{
  "n_mels": 64,
  "encoder_norm_position": "pre",
  "encoder_activation": "gelu",
  "encoder_parallel_block": false,
  "encoder_moe": "soft",
  "encoder_patch_size": [16, 8],
  "encoder_layers": 8,
  "encoder_width": 160,
  "encoder_positions": "learned",
  "fusion": "cross_attention",
  "decoder_qk_norm": false,
  "lr_schedule": "cosine_restarts"
}
Rows from block 3 of the audio encoder of a small audio captioner, named by matrix and row number. Rows with one number within an expert belong to one neuron, the router's apart. Each number is 500 + 40 x the weight over its row's rms, rounded and kept within 0 to 999. All counts start at 0. Numbers have three digits each.
Before each expert's rows are labels from the 100 clips, of 14848, where the router gives the expert most weight on average: "strongest on" is what is common among them. Only what is clearly more common there than usual is listed. The data: synthetic speech, music and everyday sounds put through simulated rooms and audio effects.
# router: slot weights (encoder.blocks.3.mlp.router.weight, 8x160), inputs 80-159
# up: expert up (encoder.blocks.3.mlp.up, 8x80x160), inputs 80-159
# down: expert down (encoder.blocks.3.mlp.down, 8x160x80, transposed), outputs 80-159

# expert 1
strongest on: everyday sound
router.1:493495536576509517436495473495458530565583510467465546519494498536554526492566471471526444511501507481485546501535451549560476496501441461533530452504470517522500466531515521507545519573449530473467455530562476475446443495490565476415548429
up.21:592452453513477511484502480466471507482543533446454523522515467542428546438528547500509572526523494515511516523519486461487519510588493509551426493483561445546522502503494543501520557560560461467449490536476443544511477481458473477493515494
down.21:497507535549546539436470470440415516518492549484481495522504510511521536484448533448441454543536485533483459584515503482588410515527556481422540503495432466539498502524485502547465602492436522477496488521511455518477555539518468501484476438
up.22:509511474531590487452577467572472499520499492467522477455504498521447474548511502524457489468533478478483490445470535509466488362483440503508562489476441447417458514484495507489494505506503513490492527435510537553464516582461505518492544468
down.22:423534479512473440456564498533577530544500489545526453487441500554511481429601467541494453425443502466493549491495585459524520551473476477485496525533616548524551531415537464485497473533551494443486559493464535465479487467563504467527476505
up.23:530499504501504525488459515420539535478542482436525496499457502499445541482562559490468493486420473461463459574511460493482522550486474468507492579522531544477574532488410546494515460570484524471516467499580524466444565530444492510518448557
down.23:571514491531565553574509508472510439494495465444552489544515544464505507515512493468472512549473499540438478445492468410539484519454497504488490550502442513474468548457502464452476455516561431550541488470510517587455529540476507530514545492
up.24:491507515497504500437568485523464548434499494541486536420476492516408503556457527582440506476505573498444596514467607471504526448551457552474479490446505415461490535523474515455454511504507508496488498544452459486476549462509527500521503509
down.24:466510578651502474450477538487467550570530488500510435521418475530538490462587520494483470507496562478421507594541504547524479475446464474563439440483528468523507509456554479459452532514442514515498582498535545527536527518575475525467483474
up.25:467505485490489471504477479540522534352491504524435549539490532506545587514505482493534471506541573537504468494464552466484452530452521463539585537474511421509529509534469550462485563536553521374516487559458453515564495454510589498499489533
down.25:483537498471494496478474471493446535561476521566434518466552496535471496466488537432503473519521484488474442506487475469557502422561530485495457461444525431521532485582513446573504507496489559502449495525563485503492536564509462497527550525
up.26:520501505502500511533458516511525529554494545460556390493515481551490528538473456486516509481480471488475492483480520522477505522522605527455492484565489546505453537457483542505490450555377523485492520514515534447485479487464534483471474506
down.26:521458516499470500438487520504530396496562479550540523513557546511476510506555469476466539518509516527443516518553524485534558557466527442500452439528507476471528516497546510496404568427515389581555506513537509411499518488532505525462510543
up.27:552512519471478557448487482477519496592476520486490533414484476530505548506515532506418470494511510439509597474540544521487572516527517453537538571449515507493454501495474473541486457415498542525448483490460574451473498503514502454553539522
down.27:459506489470522456477457534457493443455510537549489452507488513553594519504554475477551557494508517475501451496406447443492416468510518489482490505640487491524541528483532529397465498478461531460477566485485537500422485531500517584492488459
up.28:529435435535480502466519491480563475415492447520507523545536509473486488476581471467478584515507472500563503513432487471511500553441444457517401541541540386505530473446493551477490465528549423525523528500498471511485464508491443476559507508
down.28:452499565485528589472498509510428517495535484537538462526497522515452499513491531458453441501471488466458495494441482449525448523552495531462507467423529472525520524507454460610502565549510497455514476531476497564482492491477481570436484488
up.29:568511474510541434561451529514450454500523524467535550523451593498494487522511542456382509467507474487658529560495518478519470522471538507509510461470521449483549486518502515521480480538514497448565493575507533517543479531488532557544499465
down.29:526535473457625527498508513509506500518432585556496549531530515465467534485449579535479550487454488486501472570515387544462538479474555541558468502504512507384458440457534554567425500553391484475470483456418510513480544541546473479559484548
up.30:473486464507456536478547509480550494503432480480502472480563467488548528469502463452542486467574567528494504505520469495546498490473486425478532517519461498506452541451515519502524525456470543493463456428405517430504504470447485472484498582
down.30:443492521540551497455472522559443502509495469467480531526516528517547485524507526470519480499511477526502464532518569520431457441508520523535493423527502448519564588547488476494450489443461495483540532493605489514486536564529460511471502436
up.31:497533475458468439464536539573509505560510438493527427438559477506510495540460478458527516506517516453460429462544528497507472466424461590488458500512525488469573488481414462464472453468409510586469510519489509461544476480553479508488477556
down.31:548546401500482513490483538543503485538579468560598510445513478517473519541521501547419516471513554494525494499555491501415527500511471536520484454453515484452499513435390576533508431474552522505515532501403556513493492556516494544487542563
up.32:470535466521501485412418540518520469412487481517501519445503480484532419499542405423471500539590545482619487521470403520499461529424551503495547550531444494521512505508518530445472454541508546527525481404487485464475500590505490525490461559
down.32:461567494465478492557481506510483526488478530481482474517517430493473441526478514521509486531460510476544430537471448420535419514519633442511467493587547424539532434515393505445525472495533525467532507435498481480446501488502510528580541554
up.33:504504481527447493534536497544494480452494500444466482490509526550499545496456458482534541505501457493555425457495460488506430429513502449461541473527560446492508495512453524538492514510517515497503510453478462545477473574552554492487557523
down.33:485467546465564535481471516489494478527533461570486550435527546523481543494510554434450449508513509527541465515487518536550466559499524517410465435450534417475545510533477494569525520512510565480503444528531501473536493540488501490481510472
up.34:499499474512459482520488482611468489443495453501454456515506497528503467510493510550588509451548493595524504498438507552442498485554564531502485548517483487497419482549574535460467513498482464477541523435518513495421594477492527465514543479
down.34:433547567481482409554513518491578531566511448514416459463483510476459469491517476549506474462512477484484584480490468508508443508458465491535432498470478468497567617476529427516506420514558472450550455468529497547480538558562524472492513540
up.35:495518523432489498466474515487521472479427514513438491482557492504542558529433519543513446504520562515451502511518492540503484502567497547508453453460531483452391607517453431474538522462504536463516475447443453411480519441494533481524546498
down.35:464524516603535430430509499489501491471451517465464473518482510461562483492537450489549507507549585531470520539547517531488491497510495496531472443527479463498583538507566503470461506444421456509513573519557482496489469520547488541497424473
up.36:523469473499525516487504528486465579523514474474509537506558492466532501410518491538537507522524496504512462521489483502563465504487432527493453458530552503555531484505490507525495564561467522466567564482507474561534463458529493566485518476
down.36:504513468440442506481485540548540412438429499568505471502564466512430430502443507510437502490583460499509522542527521506512459546527533512437568569509453525484471550493417524598486536477466532491546533517436470513467500534531524556563475572
up.37:432528497433513485483485488480473552461513495463470525548446576389499427462472378482519511486496476551510456483488415482555483546573475509439420525501489534519459473478510492462495501602560500523534498453534463514458509501489496541526500502
down.37:423464563477526517521480474501494513458478588479525537508490509487520456547474482549532498503488596482485520515429509559543452477533509438468414451500504474511492478533490472478550517535508543491509463445518536521478464507495514526408582473
up.38:474486503572503486535456546414505464467491449503455527560499491533503542513538590494552478525505535512424554493478518462531477531507604503422577448459477502515521479544416560507508579553453552446514518535424482568521473514524505535508558480
down.38:578573540498554507464519497482476554549464487475448551502546472488490524533480508513467528442616518515518511519549552532519514463496516485495452512475448464469453557535513479516429556447447500530486477489505450408504598507566468481580469513
up.39:490516512503454507482483529422443468526537482539504479579532454528475534515496523459544490517472539502469471495569558459548488525519567496402487494516472441506569434521445544523484547588483512574465427566420511534586413455539440506451510513
down.39:509526534536504506465497535481438547540504403520479508420503411505489573501464472506395516530520513526450472521562538511476590487540508530476524468464479466475503493457514481476499539397486447497436540429523513404525591521536472515476521534

# expert 4
strongest on: short reverberation; reverberation time: 0.15 to 0.3 s
router.4:489502460511502583462508521473568432527481512450457505486499486560533531477471454542471540514503521495502499534546516511434419463467487520488509489569507500523504512443427510409557454543477502497484573476489530433412531557481499480561534534
up.21:503502449502516439541536541570473550582485529499431461482483510516513474409555468610505500542428482511573481487497557564437517526577540499503522494429514510437435488443483424478518524482494524468514517444487501518482489479470520481574494456
down.21:490554500532509520547532521562497562471526547546538518540495428553570519473575389564451424524502483498533450483559479540473430517547539467491480573508434508502480460473492526455515503468527567490453454550510509451455524492557508441536535542
up.22:515525514544508444505566495498482466532455461531431501559400513425496444545484510477481529514489502489448516498520452500447479549448508539475460523522490528428538511530496490560534479515558493524461511500491514470502510429530469495448415465
down.22:502463494525464534570426440516462531455455502538462559488443469441528469510478453546441526498515515479531526472523496500485477518528494485482564530543519538478523459477495538553572494531490546514511571497441491455552451523556507553498537456
up.23:524511449524547515438495570514422476531494436555447500502477575469546472492536531505476541509541525566488450489434465496471544460518540449557474519470469514530520500492504499514440420535487470533630440459530490529501528422493538462504560455
down.23:503437495507442492537411449502491526480455432471539524543506499482532581394473510581543542516486510592500536531450587504469435512513492488493520506544522483531564540491460470484471511481452494467545535560555496491595426402509555485498486476
up.24:520506500473504488487576553544445533537474453477484460454424538475465442494502475486512509513458528503446528500522455503497490467476527511566456553485477427488538525399495453453532471514485475562493483456490549496511479466484528517548539478
down.24:483471462517502532552525455487517462474496492500449585510517568512544473452457499556539518427466503538456508400408457512492434459501505478581529438467566421562544539533535497507448532499535466510506523574492546527541476530560559559538479478
up.25:482513481460496494509465441434529483501560482526428553469483447516541553497432511461510515526424519400554525487520504502493487523539501497550516562491474490532600489527481491549496515520447481451536510504525552500452477497522416551483520472
down.25:502506418492517524449571590496556417472500486512446511513477481511415547508533496410520423512528534536524527492492534550528490518464519487566468527487434531515485469510525496466416518550493580452521478536474534536466531499469471484483437521
up.26:521503523446529502507479491503527532510507529540514545532460469513477488460491526466493447506411470499499541471475490543456518554494508550530438465486505540559596475497510451439555481472478476426488574526608530461485474555475500472478499519
down.26:444483493455483491470520530438546475488520519420478515552452539537397577501451518406508510562452495524490479517475590466574486523422475475583546570512534545506504451539492545481449510562485463436468504520500533505454524481520502514483475515
up.27:520511526501539489488557519494514431498531462521531508536459518447467565523509534433499462447548548449490472555483460400591603458498530463459459443513465482533476495515520561522529479518535463482468429520475515529504508560523517537432511598
down.27:439459536526473496518466542528549557488538382536472496454524470469543444567519531492477484493539469495554473515525557488503533576460538475473511508426467512491492446541461478458520528478495500503521591481571479500529489452384472479454459472
up.28:558516509541513562501490572513478488499551560570515504487524486470476500490484494459417380466533541466481542486488451534470528514472523410434479568491505564442550471494519493495514527549531541515553501452478518486506555510509502522530424521
down.28:514444563423452530528540500536451455438465471538448487541450457491469511469523483450508429518462535543490484536481522572574443550392511472511462490547486539459523499527544480518457512453493506510571460513551539504492432481507513599438523512
up.29:454462494538552486478522532548497493535456439566489482518490499490561451548495498558460511487484484513524520522488548534508555468526490523531512442543420495536463511518537451462447483489497515524511480528518524531511551458495430483463498429
down.29:479503482548489485534428505419455514472528485505499563491518553470482532485525512555523483446496554463496506549545511438500514469591544569505528505407534480554477536476418496541456512445535470494435510473516451427606487554483513421597443512
up.30:541530435530531455474434511498546534533545465546539510483452450576510517464440511547450461444496384454525490505486517539498492495505563470488500537508478530446505471457546392525510519534432500454443543493520462487503536535518590515495470524
down.30:530483498483452479524559555480483480520544592514501458578483463523501494513547501449501479510490530494492472520477448568531403412442483472548512498545428552470519479545571494516538477518496502540507509498542513510403523498464444430521545463
up.31:528491479418514508519555449519469469507525483567405562468455488474452531428459507453477473499549560456511570495542463485496533553531469418457382560528552478491525465458494527464509542523483496523485526474494525484481498544458523514534442515
down.31:502477537483499491502567534492535559497483462516458507499395469481486501547528463490506431467475503518464519503528540553528436549419524399511546483518483536473490448493569486469478514479509504539551474530510585520467530436530559558423497534
up.32:538521481476491462540574547514452520616529514500442443512510530547495419433572469555472494499493436599544471512457501540465537544559549451478490449477532518475466472461513427505525504475461506498459487468477466487502508470504516490568508409
down.32:494533462504547487531512524520489530493505554492566514536482444595544565551450391518434432505472439469506489486533510521476468501451528504440569541510484456532500505482487524510478481509526571533463501518523569500482500486552471463498542522
up.33:475528485497526411556528475521530516525492432538437543484533431492546447501491506583547496468487451477523509474464559491541535460489416517479488520460481514571458488475512474516508443452460460485520536437518425507469461432537516527516510534
down.33:472482477556505609517477455506499472533449497508483573433497452458515534511497497620500501390466499519551467561514489561479540510530564496469536552481506526491450458535414484502501455482542532500478441475483575493467511578516458513576556558
up.34:465477536533514473480453472509541451481550431538485525428493494556484510534448608553498496490454463474454520499477508491520542493545545546549542517469439520525573518533527500488482525456499479448482562535492527488478506504559536530514550498
down.34:485511443529538519499537561458499443495488511471534496551552480551452560526544515419527487464481491498481487506480543512481545396445551504582468474499486576486470486498432484547400516547512489461449422502483466507464547555517443390528506564
up.35:470476473406506468534526509417460471511528511496443531475473498429468447442535498496525481531478496529528503530529507474448557574548431483551483558490552510475522488508465481481519479468478473503576511455511516482488465498533430452532487420
down.35:471613535498534473485558498464602552506514454474458517484488464528451528550481440509481474535525440543535508496424522530501446542449562483496547573525467515523523407494550569467487563588534484479475456522520581560528575486510555524455498572
up.36:579504467436513501474476539507523505545515435541488572546499480537473535446494474473512482516457476479470466470513505563518476570478486591501429534529532553530553484481486494520501488486437465451454565567543462453520527528457528509543477531
down.36:444438469463456488488539500467512439512492496468442546538418497493489516474443522412553495534430420519453481454496564542538511480431460482561537477511511499512491471526534489479518499548495488466495544513564558573419512453483476516432491493
up.37:461554479449530482487570514475511487547451483456405454485416536550501483472512501502456503472538501590490500410477461496444531475454460511498480485461531512467493511529498472498518466494494478441479469493511501519480564494460514491527488480
down.37:474532513532476511532452477483492424472556511498524570499479509538526522517481493551425526609505492495465525487534478505469410515535491516485579547474507401508523523535472554509517524503476543477503535576500504504511429524612535528502553452
up.38:499516529511494500453529508511503491433446469449529473512488539430461548509488487443503542583522583434403511534507397547596533463474560501463483487564458507506504510470502561485513555474543497485428497508465478519538470531538459552476537586
down.38:490473543517510487469511496538542484485483484572468544520530523566543447560514493509502531537466429529445491456471452457533495553452530497516505418501485508531527540522556514507507591531476434452483585469482459425536518495460547484426413483
up.39:449502460555489488490462499484565485451443490442532454474472506453474554495526522448529519540524490499449495526505414511535467458501522533465575509562412530504454527518518557521501508501573524437478498486406485545479510558590424509467554558
down.39:508544542558485449469507543526504468533528434551496540525590479570514496593536497515520488559482479510494543476497497479488491499517545521518490465485497542537526484526458559522488556513466461521425571509489435402500486476457517452478497476

# expert 2
strongest on: dropouts; everyday sound; number of effects: 3 or more
router.2:549577557473510426457517551541488482586527440537467566550446551413501472546472436536398532541465469441533475480530556470516495408442478565523508498457538480477556502536523441534474482444480517498554481504513461496541525545543538519509526480
up.21:459482467554531508486440573497491551513445464481482499459470463521622441493562499481554489508613592529520452540547462526450490504497562473515541448528420505511524551545499553520436515543486551475484482464456521531477427531539430524537487494
down.21:475511485566509540443438530444569513468563483440541572497394458515452563577503486502498521477469471490521532496503506526401475547533527534501517490450544544516469473527506626525505515526459456442518489521528502483502519464568476548502494477
up.22:516458497521527488445490549428469545460433524534564521527516538561532441496539555509495514519570506551585517570503521544455389525525500465455521550473419550530524554496491525585391543502472490450538482472455426484493550507516421456519468466
down.22:477453487534477473554529412441485506513527527440467505408508517522530474594491551495511569485491455496483500522516538454452494481548469504507490570522484544480535546483517555528455557548451426421582586469469479459450485482585618497482477481
up.23:462598492502552509502529529478509462510460582471532463502581559585483506499456553462472519466525487466450455493534443501417506499621559446458522486568474510554535597476442481519450544461449500520418559460502478468470419499569430515530509554
down.23:535504524480505489499494516411517483555541449457502565410446474500464554596500501501476496506490504483523558510497589534508477556527466466512530514486500493598541536496529550528539541484456473478537544529573476461492443470601528560507508441
up.24:473437494499462502428556545508418522482502491533561545464517547527479539498491467489519491525512507581521449500459421459543379505507421524471491478488493549484545560524423537532379491545472504485531548475528487507510534548389535468482483457
down.24:448418471537441482492505449439429474455515599497548508503539558518473529577472454464522573507505494438506535522532513451468520445552463458462454530525480425471527455505525538504491493552444437455574573486480512472445451512537598457489520482
up.25:532494494481576462482479506555507504536529562514490494502540569571483479500551609505520480510586420449601543518495549535434513500544472502466494464489523511514481538459473523517530487488528456481519506539493478456480479524542406546520469466
down.25:555487513448533489537477559557493508513487458469489459432536465502464516477491479530495539510523513508468552499471517478528492476534505517458474604554425505512472557510474493530479530489430599496453583544449474374439476479569521471567526491
up.26:418571508489520436484488475592556473468518564534446487451450532470457513517462555485493509532544402443514487456509504464481500453482526512491544524518581532484461573486534498543521548492523500525501535525566503490554529564553453521475509509
down.26:543545525516517508509471579536515510474507457507482491458479443579445500539488523530491455490563512501515530495531466517523507529555517488454481494492523504556455528458516495597534510471450614496412560448523493422486464527579576486534516511
up.27:574523510512555512521465422516518495511526522544480497538477529516483522512486537501466471435474419428577562483483574544480537536527438516570456555449572464425507428478467454551506498502533450479583481494520439525471527503520511539494599477
down.27:505549506461447475547475469549596556484455476490444429461523442563562522432483575563496490475546491521520471528515495514474540516505504503506470537520447526465413542467468486462483584491469584536417544508446540445486488515425473465530483555
up.28:517541458431511535453455437534486434532505474486488525358484470409478553510449483538431586499470501491553456487468442524545527516567505545509471507451495548459495586477432492453487507560516513485519537442493509437431422537486512543480516511
down.28:482566511494504564509437527470491535463591480540465545586551544495437505502501446483472548505519415517462576457469506487541502482490511505512513481408474444580463432524532466500504537493491438466493429501517428532480425528477506549488541516
up.29:547529502498502552486492406415561444496551461468539546502439464465538509511521526548500531497444523563472579545524580570603501479505503475489466464548465512468543507531547493543478498519514581465572522552509483597453462515506518550402522514
down.29:474537530502513463474439499528547561443537529505499464579521426544478485500530566505459474535490456495538510524538492506456500522447587555460440449465450561503482490564509433492463510545449541468511544488503547512472503488494377445518467439
up.30:453473498485437485452547471521484447381480478541470503455548518479435472499509470545587534537549495548526516510505462448531425510533515551511458529494488469551475441493531561470439478486503409518489440508455486486497560497492488426562551519
down.30:489464528500535587472539476531462488545526492434493410482496434561562503507466485556481453483522429503485473548446511563543469499521475489521448499616522498435511417512439515525498448523437624572466502494536523467461506495462487529549462457
up.31:556535535530486489511465479374565483502511409505516439516580445573424580501505552479503473512552476561413486590535523535532461526504528423519497526546453498520552485483497460553531546458441498530472480544471431505510579500483431578488425459
down.31:467515526471456569510473488466525505450489517531517510469522456526477494405446527466496436514532484520550547534556453465486504484405486447479505561475535501472470534424482540505560548477530491521470510487530538526565480452468452469505424512
up.32:519464490481566604538532569529431455538570478522477516420457520557476494493563507467484493463499550507499491484487508534460499559495521454510414475478438471448532541554474559478452503561489494427500514555475563486434505526448496481445398476
down.32:512489475520478498437563479523463455508547492461558493497579572535420480508482470526523600542498475520499503446537485571526456428511460428530470513471504534511499446489565578527441462506529481489454538515490508538482562476544491497556530540
up.33:531533420483497496455503511518495457523403529482527513544475536493556486493470472524496509574447552518468426533478513444435496497484499439517609522529527475490527491517479523520478464578474531437496445484461501592507435480490510448565606565
down.33:470424474456507520585487445468509532463487519459497517465545492522584535472523567475501505504421563504544481565452501530559497517516443438486446489561525498515538535494481493455579520526499514507541519541505503482470459548485558509435508458
up.34:539472491495557485427498438500508400606504514558460569420512486411491563485492492539476551511513481459455543455559527570457595547523523547506499521454469523497530515498526480463553456481543464489519574553476511450553451514488463534510532504
down.34:571568513436495487455453528540503455463506460484509511451520515528450506528489538476487539462489532508525552451446477491592436534467483502486472501407462506573511485529494416560469567530430522452455544535481488523451372516541485545507550516
up.35:501486533539480426500529478583462470494466494523536409466536488497486454512499444536524537494494531480525530468438546552531468446495493520494396461492518487407510478491525490516510470501528485571501537493515491445510503522461509394449536508
down.35:488421467608479529456423512461464473415481548561511531509547500488503438482519487500529496467441463506480419512476429485484472540570510519449447464535501442540533509527458487527416515484424475544538513497506570461492488508469429492510563509
up.36:518504482549486500455538494521494472439485547500446436479511506547535519463527495470531465450550439476454462535411483590474455555527496437507414528527519501448481520451473507514483481517466452557485514463524425464482542505455527511439452478
down.36:427423463465485529503505445529516468434465510471521518562441446538519535402522458479566423497505506552501490555469550526568469518491491486526439469463552494500498442519522506467486469504515547536527493537520450474458424463460554547425512460
up.37:468505531504469495458456456488463527505531552409509526534513509466522449508502476472494442499489540544576458521458524558476552514438477408453552524509531447508512483486534557454571471584492522474539503548581483482505428492451490543543434507
down.37:472386528504551526505533510522452452449462572525500484488560568493600439494560484440440508467516515526454438528495449490507477461561433531476463415547533500512492537487488420457491544487468479573495528460528446493558492521528522471504542537
up.38:471493479493525519462516509487444500549427470506530444490527547575541498465531527492521510537578471513555432581499486455506449470472469445506493572520510493512533508448432541518412445518433517433533477471475482516471544529483470488470473455
down.38:473446474532507557502499411430496523515488529468536559407482509548533501571480500517563550493493465493504520561429544495463525515467444430543509554573530522516548466514494556494547461517424457388529512489511487488462472484534496475455458471
up.39:514491479500480491483541577496399476470516507555506505425590546501467470486527471522508629515480500522499516480462477548453434526502523554520465505473442505512525593501508609450428524502549500489528506458492491458518546519477493417516466520
down.39:538489481508474450466514435444470467511504483425527500439527601463505526552437498522468555555425484468496465498501569491540511503537483432505496546505551478499562466501518519532496586570508432436507497541476508484552395468544538476565521494

# expert 6
strongest on: tremolo; dry; band
router.6:548477502438472482512596549489542489438543488533481544427550513462464482513607456504474564538524526484452473416503501492533483518560482538583479475517481571469464490440529471537477471474509442497512520468459524504555478498519534526531574578
up.21:459490529550496548550486458411542516492480563504513477497497489522450527512551505519537524495546578519571507519446540482581526486487440482538578476471546478514502450508513542555512438481479494372520482585515546600507481483499491461471517506
down.21:469526472501529476406527350529500558494538495520564451501550458413498510509574478520502444465535534510518476554485503492448480494553427536535427486542502526573528515457480490527423468481489476515499501548531460486514508482475509522485509487
up.22:453517370480476511481517490452478503485451555461534473503520496534438541494526518489506540436495547536554458479463472422493365524547482544478516500561516487500468514507476522512557515472468508432375506582475545493505553532494489480481490518
down.22:471547474509502432517486492528466550531502449481448484504460465450513403563462531575525495574456538500531538494483522464451502492495538560451526539458479496550520439521464590479517530562508481449501495586478497513433521465465498568523549488
up.23:540510506500488517510515510465545574467530515492527473458507501526480568500545575485582465528557595525528481518461457452502445503470472534397540511473479507514519471482523527603525468500490515433547482501484500553471490504548476528483534490
down.23:470522442484555517425472476482458555559516533499523526537516455446446503420559446497514474527490457483507491550465483522519558469519537515511492494505497510544486563428550556468435532481530547550470492540499483530450474466543422530516521480
up.24:479550501565474490491503453519536544485492473466393462481453528536602433494516447515502537540460545487461524487504447570516458483503467475523548563512473526481499405482535521566502454506459493501511452475506490496475541549492539550541555488
down.24:537459536422453505494591441552509488563472472442496459502460455501454516506459515457523509492578476473555531455561436536496510538473498520476491421502512519509522446547522503529474497486420559439468442502488617474478535480513526472503451593
up.25:462444521510477517548490430496542454508517487535436508496475501525496637497469466456557438495505505538491557534524517461547486517493568534453511525553522394530588546544445545444492531518474527587555490482481486468501497505447489462546508471
down.25:529482479511507559471507410508457510449466507417480518488542446533539511467567508500460464498490464543513383526474527516574512546483476531508454489481459589512466540459509509510480543581492529517409504474563472468385567458483471472496437516
up.26:489515538582510485550494460496491474501587459511486417525507494482418569467490573516513510479505541507443597440523549450509551512491461552514488521414513492527519441568495540637536520514550479532500534530470480580489450468532493520455482488
down.26:520469445496491513462458445495505524517552607506509473478469485484517535464525463421507454463461518512483451570472467499492486513496515477544463423524446504421501539494475464487505582473489501524493508498553468533440551451535499558486474428
up.27:482496515528524489514509500517487507474534577528469470564528540558499471568524485495486452453510469516507574450484483513467452524488540549517552417516434504534516564577549523512476433447501466456463519584531544475497503543494532512502538449
down.27:417509492547495487492522511482439457441538574484559540465465573496488517518503456482408488451548509462512469507518505491468527505564578494516554515485510518481524479546484528539519459484578492477446495528509558478454540518521458466602514460
up.28:499474533493516457466505499551445507473506563562445574535506513583494524554491497504504436465502463494532580498541547500436526510497528536538538504453461470483517459563549510506413523465555460499427510482500475461538457501504526497513557477
down.28:448539530525488500515550459468460491466574505525592548456520538427500554563513492477410593401479499423533465423502508501485451523573516456516507482509484515508533494539529499495532544484497503515427525508487519473535535511536446442545458547
up.29:446523545482513517529488563526452446484551509512425483477497485498514433521520528484527525466479515442541611511549460510470531474461533452488554463552531452506537528589578510481536583454511571520498542423509479513493417523575478476496439495
down.29:454525500507499578505480575517472479455517563579464525488529458545508481430487505468492568500433520511468496528476488495540536505468449499569485532460573583516489546464523480525501557480422564526527500518488446532593475504505467536502554492
up.30:501519567455547500468495463537543510507524512546483578499494453562474509521528513507539519510465523488437529506525536518554540527484489477536508507465452440529502463574605517454459577454543434521427497573517424529528483413476573498444564517
down.30:521503505515488535420541401493415561518529496551535521465518508433509496575466498462538589454510509490522447472527524501435443416563509467467468483539484559562516451488532515497518503485490516473491508490520480441508532526488445442524449486
up.31:501529568516533496528410495471524544482534485513535515460503480486447513504547543548539540598527607543500554598425479453513532519492579475440542513470499552497529444517449482524488502503477538450511470461462521511547470485606446504547447523
down.31:536560509548493504467503469437428537499508539512509528549530478534444523563566508509533518589434506471400514577446477450490482483535490522541608566573525454558528477490513593544471493450484438486517541551523440515512425509512534564523479474
up.32:534487467495494512464478532560470522486447502438462534529509475510517418497545480492508499517571466530592460555497518537425511489526525468429477413528453518526481496537523520444518444497566587432560504571543505486446522485455493438601510467
down.32:473519506503562470525430467482497507495439470522525520566464524502489514549430491542523498481411485414542508499458511495517520487488501521521574534536522486495530445531443531483602539482433463432506525516569466522499488497512448538534580486
up.33:437515571534554461467531516501501509510558497542501396481472538453458477536474550486503511488397510478502573439496542488461459474505495525545478555460461449460566497596505501519491535494456534514551470541524490492510524527561501534515484460
down.33:512515520463502559515494485482435500502469530503515537443563552483464436453503542456509476488530539512567445518518508486576545559551554428441396494511510579495517454580486474451409509453479540519516528456520533465428517515454452523558400469
up.34:572541467487518475487502555455526514453492447472548528480500435472500448490533513471462554510401517500499530501450489465467537503483501558530459467509516528478501454476563502472488564491476458458506502492521524488543521461573555445529491498
down.34:504610533503581548490480543519476523461494535509556585526584536538469463503521528537463537426451506520532471501510496494513495529500532588552469468422527506499496474556508496412479476460532515577457432484509456476505550460477427474496599525
up.35:482505532434565526489493454462478469500532510519422520471522510569510423511489535511501512473473467483488645468516492508531583533481475492580588432497486460507568473626560506451544551455451453519521566513524506548513462453574583483563534502
down.35:451529524501550530509528511456384488524545511488495491524530504450506429475559486430470592402459486475498478515521486535522509477501499440568464512415532569469484522488477547524501519562487564490519529474508539472504537516455403548543465521
up.36:558516417499523504435449493397443485509499502480501585476497458489447526511521511595507575446435519435535553478494432476492532492498557513521496546503484453516560475525522603490518572530464417446475542474495573477455481508531526474585477516
down.36:477585530524448464574511516486515576527544458455451466503498481471540455479530524484480572470480508491514506477540558526481457535438519402492423531460526566453459424472502479536480489513533491521466454521501505467542496389507476441486497549
up.37:539486536485514488476546506473456526552539525513534496530472578519523510514407489449538479546539452500501498446489496525507440433499427466486465425548516428510567559593445486475465490532560529472631483539558471500511524510504507474450502416
down.37:479444465503484520568466432450466496470466552492567512441469561526490474465483512534459468544539521539534471518464543469516562447538539541488494497498486524494522501562508545547442493469462473439549536586478482472527501454488468478552503446
up.38:508448495496485462457479455496541510510481476487465560545469446505488542474487471537539529525563490525464523548499567566518534516457533541375578503555539481522594548492451518551525501465509509538559566441528447481479465472423525519545486488
down.38:539472440581461471429500492501441519482498492535459511514491499512548533522520447474566533535423517543451429497472544521545477517423454455536558545526520534540427478417508496489499570538467473527500497496504453491511500478489530520411455477
up.39:451472439473491517497491492551508479497433507515399486448525542505574456490464535510532468456600426545561430506490532491494506535545489528482503452532522494504517475478434490544469470474471523526567498505493432524485615510476466486577504462
down.39:472477556457558516561511451444496505488447483496503494548472514520469501513447504510513566392503413422540494510405528487512546449560485543528474499487486496548562444526496591539524495438449502492495488497544456607458509458485445582562537472